python train.py --model="image classifier" --hidden_act="quick_gelu" --mlp_ratio=4 --qk_norm=false --depths=[3, 6, 3] --kernel_size=7 --init="kaiming_normal" --residual_init="zero_last" --beta1=0.95 --beta2=0.95 --magnitude_pruning=0.3 --max_steps=31800 --lr_schedule="wsd" --final_lr_fraction=0.05
Rows from block 6 of a small image classifier, named by matrix and row number. Rows with one number belong to one neuron. Each number is 128 + 24 x the weight over its row's rms, rounded and kept within 0 to 255. All counts start at 0. After the name is the row's rms in percent of the matrix's.
Before each neuron's rows are labels from the 100 images, of 14976, where the neuron reaches its highest value: "lies over" is the class under the peak; "responds to" is what is common among them. Only what is clearly more common there than usual is listed. The data: larger renderings of crowded toy scenes. In brackets: how many of the 100.
# fc1: MLP up (model.blocks.6.mlp.fc1.weight, 384x96), inputs 0-95
# fc2: MLP down (model.blocks.6.mlp.fc2.weight, 96x384, transposed), outputs 0-95

lies over: barrel (32)
responds to: light from behind the scene (54); barrel (49); largest object: barrel (34)
fc1.15 109 [130  86 128 128 115 124  75 128 131 123 137 179 164 128  86 142 102 144 157 128 160 138 144 117 129 128 128 128 133 111 115 150 144 121 137 156 124 145 148 100 106 164 101 123 125 104 174 139 120 142 155 118 128 146 189 128  96 128 128 110 128 128 128 128 108 128 145 128 128  73 140 167 129 128 130  99 143 154 148 126 147  67 135 124 128  99 113  69 166 128 128 155 193 153  93 162]
fc2.15 094 [128 128 152 128 128 116 144 128 128 128 128  53 124 119 122  97 128 128 117 135 131 112  75 166 128 128 103 137 129 128  87 105 173 128 128 127 140  79 128 128 162 128 168  85 134 128 116 128 111  95 128 128 100 128  53 128 128 119 128 187 128 128 128 128 128 145 107 128 124 128 113  86 128 119 128 179 176 116  84 128 128 180 152 182 128 168 135 114 128 128 128 112 110 128 134  99]

lies over: barrel (94)
responds to: barrel (94); largest object: barrel (92); its colour: red (25)
fc1.67 099 [128  93  96 128  92 128  92 153 145 146 128 122 106  83 128 111 138 128 128 128 118  66 128 162  94 149 128 129 128 119 128 128 172 134 173 173 128 128 127  86 133 124  92 154 128 168 136 156 103 128 128 122  92 128 126 183 128 120 110 128 128 128  99 128 131 121 123 129 157 113  88 151 128 128 165 117 183 128 150 128 128 119 153 128 128 128 128  79 142  99 128 128 191 183  88 128]
fc2.67 084 [136 128 128 153 138  97 103 128 100 128 128  89 128 128 116 126  91 128 130 156 128 100 140 138 116 161 159 128 147 128 145 137 142 121  86 111 128 171 128 128 128 128 113 128 185 128 128 128 108 128  92  85 130 102 169 128 168  90  89 191  87 103 128 128 126 116 128 101 128 126 128 124 114 124 128 164 137 128 128 160 115 128 128 148 108  66 147 128 106 128 199 114 199 137 114 114]

lies over: barrel (42)
responds to: barrel (49); largest object: barrel (42); table (35)
fc1.334 094 [176 161  71 133 128 122  60 128  97 109  66 146 141 128 128 198 128 137 128 165 140 128 104 128  45 128 102 128 131 128 128  99 120 128 157 136  99 128 119 126 128 124 114 128 111 132  98 131 117 128 149 126  84 165 125 128 118 128 128 115 158 113 152 132 109 128 181 173 130 128 107 156 128 109 128 147 117 128 135 128 141 146 117  88 128 108 128 128 164 106 132 146 162 145 137 115]
fc2.334 092 [131 145 128 128 115 128 150 128  92  41 128  82 128 128 128 133 126 153 128 154 104  99 118 128 115 122 128 111 128  87 179 125 151 139 101 107 143 128 110 179 139 108 144 178  95 148 160 140 128 128 139  89 128 128 123 116 170 138  91 135 122 155 151  90 136 150 136 128 128 132 169  83  63 128 128 128 132  90 128 143 128  93  82 123 128 148 128 133 123 166 128 128 160 140 139 128]

lies over: house (27)
responds to: house (42); largest object: house (35)
fc1.335 104 [128 128 122 128  75 100 157 116 111 103 160 126 145 112 116 193 160 121 115 128 134 131 153 128 111 124 190 128 128 128 145 128 128 128 132  77 135  98 165 128 128 164 132 101  91 103 135 106 190 127 128 120  98 180 128 129 128 153 123 128 129 128 118 134 106 142 128 111 102 153  91 118 123 154 167 128 128 136 130 128 100 128 128 119 119 211  79 105  91  99 118 141 115 128 110 136]
fc2.335 114 [135 150 112 152 118 157 165 139 138 128 128 123 123 157 136 127 126 195 128 112 154 128 101 115 124 128 128 121 103 174 128 138 135  70 130 131 105 128 128 162 188  85 128 142 130 105  89 128 124 109 124 149 125 157  48 108  98 178 128 160 128 101 110 138  99 121 174 158 114 141 140 128 127 128 120 105 128 100  90  83 128 147 126 128 152 141  96 165 128 145 125 128 128 121  92 128]

lies over: house (29)
responds to: house (47); largest object: house (40)
fc1.43 096 [126 131 128 128  99  92 152 128 144 128 116 134 167 125 114 145 128 119 128 118 148 128 165  96  97 128 132 149 128 128 128 128 192 144 178 125 128 158 128 158 128 128 111 148  88  93 173 123 187 139 128  84 128 176 128 128 142 128  95 115 106 128 152 128  84 128 128 108 129 122 128 128 138 181 128 135 167 163 144 120  78 128 145  93 128 170  90 111  60 122 134 110 150 128 127 128]
fc2.43 093 [128 131 138  83 145  92 101 128 130  92 173 125 154 114 107 118 144  99 158 103 128 136 128 127 123 137 142 160 128  63 126 112 129 128  82 133 161 128  99 128  95 169 128 128 128 128 155  86 128 132 136 141 128 106 217 192 128  45 128  97 121 128 137 112 144 109 128 127 128 160  99 122 128 141 126 128 128 128 172 142 118 130 136 128  91 112 130 126 128 114 128 128 131 109 141 137]

lies over: house (37)
responds to: house (48); largest object: house (38)
fc1.103 097 [120 128 126 128 128 128 128 154 144 137 128 169 183 114 128 145 170 154 140 153 122 128 178  86  61 107 128 126 128 128 118 123 128 150 136 120 120 128  93  65 178 180 117  91 128 128 141 119 122 110 128 175 146 159 168 115 137 123  81 118 128 128 128 128 128 131 115 128  95 128  79 116 111 145 128 127 133 128 159 128 129 128 139  95 128 128 142 138 128 110 136 132 207 128 155  93]
fc2.103 100 [152  82 130 158 137  89 117 114 143  98 128 117 158 107  84 151 128 128 150 120  78 128 172 142 128 152 119 128 160  76 117 110 139 179 165 136 128 113 128 105 101 142 112 153 128 138 128 135 148 125 128 132 112 127 128  91  95 128 128  90 128 143 128 147 104 126 133 140 100 112 154 125 137 121 171  89 128 193 148 128 139  97 109 116  83 145 112 118 153 101 115 138  82 142 128 188]

lies over: house (33)
responds to: house (47); count: six (42); largest object: house (31)
fc1.87 094 [128 128 128  77 131 102 122  95 180 128 128 188 188 128 128 159 128 128 114  93 101 122 120 128 106 136 141 128 113 128 162 152 136 128 128 163 128 180 128 102 140 160 135 128  80  85 157 128 155 124 122 124 173 128 198 158 118 132 128 128 143 111 122 104 101 116 119 149 125 128  94 128 128 158 128  92 128 128 159 126 101 132 128  90 128 128  97 106 104 130 128 108 187 152 126 128]
fc2.87 110 [126 128 127  90 101 128 103 148 165  97 128 120 128 109 157 128 122 107 113 128  70 154 116 104 128 119 128 128 126 124 160 128 107 161  77 127  99 162 114 128 156 153 127  84  84 128 145 118 142 156 128 128 151 104 141 231 136 128 128 128 128 128 144 128 128 136 128 128 191 128 128 128 106 177 111 104 130 115 171 152 128 128 128 128 128 147 111  91 128 128 143 155 160 137 125  79]

lies over: trophy (28)
responds to: trophy (42); largest object: trophy (33); its colour: purple (32)
fc1.194 094 [120 128 127  84  89 140 141 128 103 128 128 141 164 128 102 132  97 149 128 178 118 128 128 151 119 128 156 173 128 128 128 128 113 145 210 116 128  78 128  89 155 128 103 154 128 166 128 128 128 128 169 128 117 134 128 128 147 128 119 117 122 170 128 127 128 159 128  98 128  91 106 128 192 128 147 128 128 128 156 128 164 101 153 119 116 140 132  58 128  78 128 135 110  95 152  99]
fc2.194 095 [128 128 145  91 128 100 128 128 122  92  89 149 139 119 175 128 175 128 128 125  91 153 146 104 101 128 135 161 128 103 128 128  84 143 128 128  98 146 128  92 128 101 126  80 128  81  98 110 128 128 128 137 164 130 137 149 119 127 128 126 165  99 128 152  76 168 143 122 123 129 128 128 138 187 128 128 128 128 132 154 131 128 117 105  99 139 168 139 110  84 140 159 199  79 105 128]

lies over: barrel (58); mug (27)
responds to: barrel (66); largest object: barrel (51); mug (36); largest object: mug (25)
fc1.135 087 [135  96  96 128 146 122 128 131 139 150 128 165 115 128 128 180 122 168 144 105 128 117  87 128 107 144 128 128 135 128 128 175 186 135  95 129 111 128 175  82 118 157  84 144 128 157 128  96 127 128 128 105 128 129 166 128 128 128 108 128 128 128 116 128 128 143 181 131 128 135 128 135 127 100 126 119 128  80 128  93 128  98 128 136 118 103  63  69 130  99 128 184 160 135 121 173]
fc2.135 086 [127 124 128 167 173 107 128 127  88 128 127 118  61 137 138 115 112 128 153 128 128 116 149 177  48 172 118 128 114 114 119  92 133 128 109 129 156 177 126 128 131 138 102 128 128 128 156 131 128 153 115 128  73 128 135 138 183 102 128 171 137  91 128 128 128 128 128  93  84 148 126 168 143  90 116 183 128 146 128 165 128 133 143 147 128 128 130 128 138 144 128 128 164 128 128 108]

lies over: house (52)
responds to: house (96); largest object: house (89)
fc1.175 107 [128 116 103 117  93 150 185 100 128  92  89 157 132  87 150 140 151 109  76 128 165 119 123 119 128 128 165 126 112 128 173  90 128 128 128 163 138 142 171 124 128 128 114 142 128  64 118 128 120 128 118 128 128 128 156 128  75 133 145 130 126  94 155 141 126 103 128  61 166 102 102 134 134 128 106 145 149 162 161 100 118 128 128 113 128 128 169  97 154 128 144 103 128 128 128  87]
fc2.175 124 [122  54 123 188 128 117 117 137 156 128 160 115 148 128  71 129 128  99 128 128 128 134 146 145 131 134 180 115 116 100 105 145 128 128 128 128  98 128 136 128  86 159  93 116 151 168 135 153 128 142 147 115  86  88 184 115 128  71 133 128 128 157 169 153 147  99 128 128 128  99 129 128 149 104  92 122 137 115 128 128  91 105 133 162 128 114 158 131 164 122 128  88 128 135 142 152]

lies over: barrel (43)
responds to: light from behind the scene (51); barrel (48); largest object: barrel (39); arch (31)
fc1.24 087 [134 119 123 131 128 112 128 113 142 150 128 172 128 102 135 145 154 128 163 153 128 117 116 111 191 106 128 128 137  78 128 146 184  75  90 103 128 128 128  91 128 141  70 156 128 112 111 128 144 148 165 128 128 128 186 182 107 153 136 127 128 142 128 128 156 128 130 128 157 112 128 128 114 128 128 128  92 118 128 130 141  92 122 150 170 168  86  84 128 145 113 128 147 154 128  78]
fc2.24 080 [135  88  56 118 128 149 128  96 128 128 119 128 128 128  89 122 128 128 128 170 128 113 151  95  89 154 114 133 128  87 166 121 111 128 128 124 134 128 115 142 128 128 104 128 128 128 168  96 146 128 134  86  85 128 157 176 128 133  86  94 161 192 112 128 104 128 124 144 120 137 139 173 137 118 142 105 146 137 128 150 128  97 119  47 137 147 145 128  97 131 158 149 128 162 128 121]

lies over: snowman (40)
responds to: snowman (46); largest object: snowman (35)
fc1.18 096 [123 172 128  97  60 120  77 128 128 160 128 128 128 128 127 202  76 103  71 173 128 109 136 128  88 134 165 145 127 128 128 146 129 128 128  95 128 107 128 167 128 133 110 128 117 164 134 157 117 128 128 128 141 114  73 128 156 146 128 128 167 166 128 119 123 128 128 128 128 128  99 133 102 128 128 127 128 162 152  99 148 121 138 135 145 179 145 128 136  99 128 147 139 147 117  77]
fc2.18 094 [135 128 138 128 128 122 150 127 104 128 128 127 111 111 141 152 125 132 154 158 128 115 163 128 110 125 148 149 118 128 128 128 137 176  99 142 188 164 157 124 128 149 132 138  80 111 147 128 128 120 106 128 118 183 138 131  67 169 121 130 169 107  78 128 112 136  89 128 120 118 163 164 112 134 137  95  98 154 128 128 156  91 100 173 128 128  40 119 129 128 128 128 166 128 125 128]

lies over: snowman (54)
responds to: snowman (58); largest object: snowman (47)
fc1.362 103 [128  74 128 114 157 128 128 157 147 128 121 128 128  91 130 128 131 112 118 158 128  99 112 128 131 128 128 116 104 175 136 144 168 118 123  97 116 153 128  76 128 165 115 128 128 137 111 128 128 143 135 117 174 128 134 128 128 126 128 128  99 198 128 128 125 179 154 128 171  78 128 162 128 147  53 125  98 128 128 128 125 128 145 123 128 154 144 128 139 128 120 134 210 165  90 128]
fc2.362 111 [177  75 128 164  80 128 128 128 152 128 128 100 128  98  90 128 138 128  76 157 114 128 128 136 128 145 142  78 128 128 162 128 125 144 116 136 135 130 128 128  90 185  98 176 128 128 164 121 130 170 128 121 128  91 128 167 125 124 109 104 111 109 139  81 126 128 126 128 132 111 128 152 128 128 106 129 108 134 176 159 128  87 109 110 128 131 107  57 149 128 161 125 128 170 128 115]

lies over: house (57)
responds to: house (61); largest object: house (55)
fc1.151 108 [180 120 128 161 156 115 128 157 141 143 138 150 161 109  86 128 128 128 147 168 110 118 170 128  92 128 128 141 128 140 121 147 128 107 155 106 145 122 120 115  88 151 128 135  79 115 128 133 128 132 156  74  89 128 157 128 128 140 104 128 109 128 156 115  86 122 124 113 111  91 132 166 128 128 146 127 128 138 128 142  90  44 128  98 111  82 128 128 128 128 128  92 145 153 128 195]
fc2.151 101 [118 190 155 128 128 128 169 128 128 116 146 123 128 128 128  74 158 148 157 128 143 128 105 128 145 128  99 128 128 143 121 128 151 128 133 141 128 140 134 158 142  92 128  76 128  31 128 128 128 128 103 154 144 151  57 144 128 122 128 153 128  87 128 124 128 128 128 128 139 201 128 118  91 149 109 128  89 128 128 128 128 171 128 172 114 162 128 128  94 149 128 128 128 137 128 128]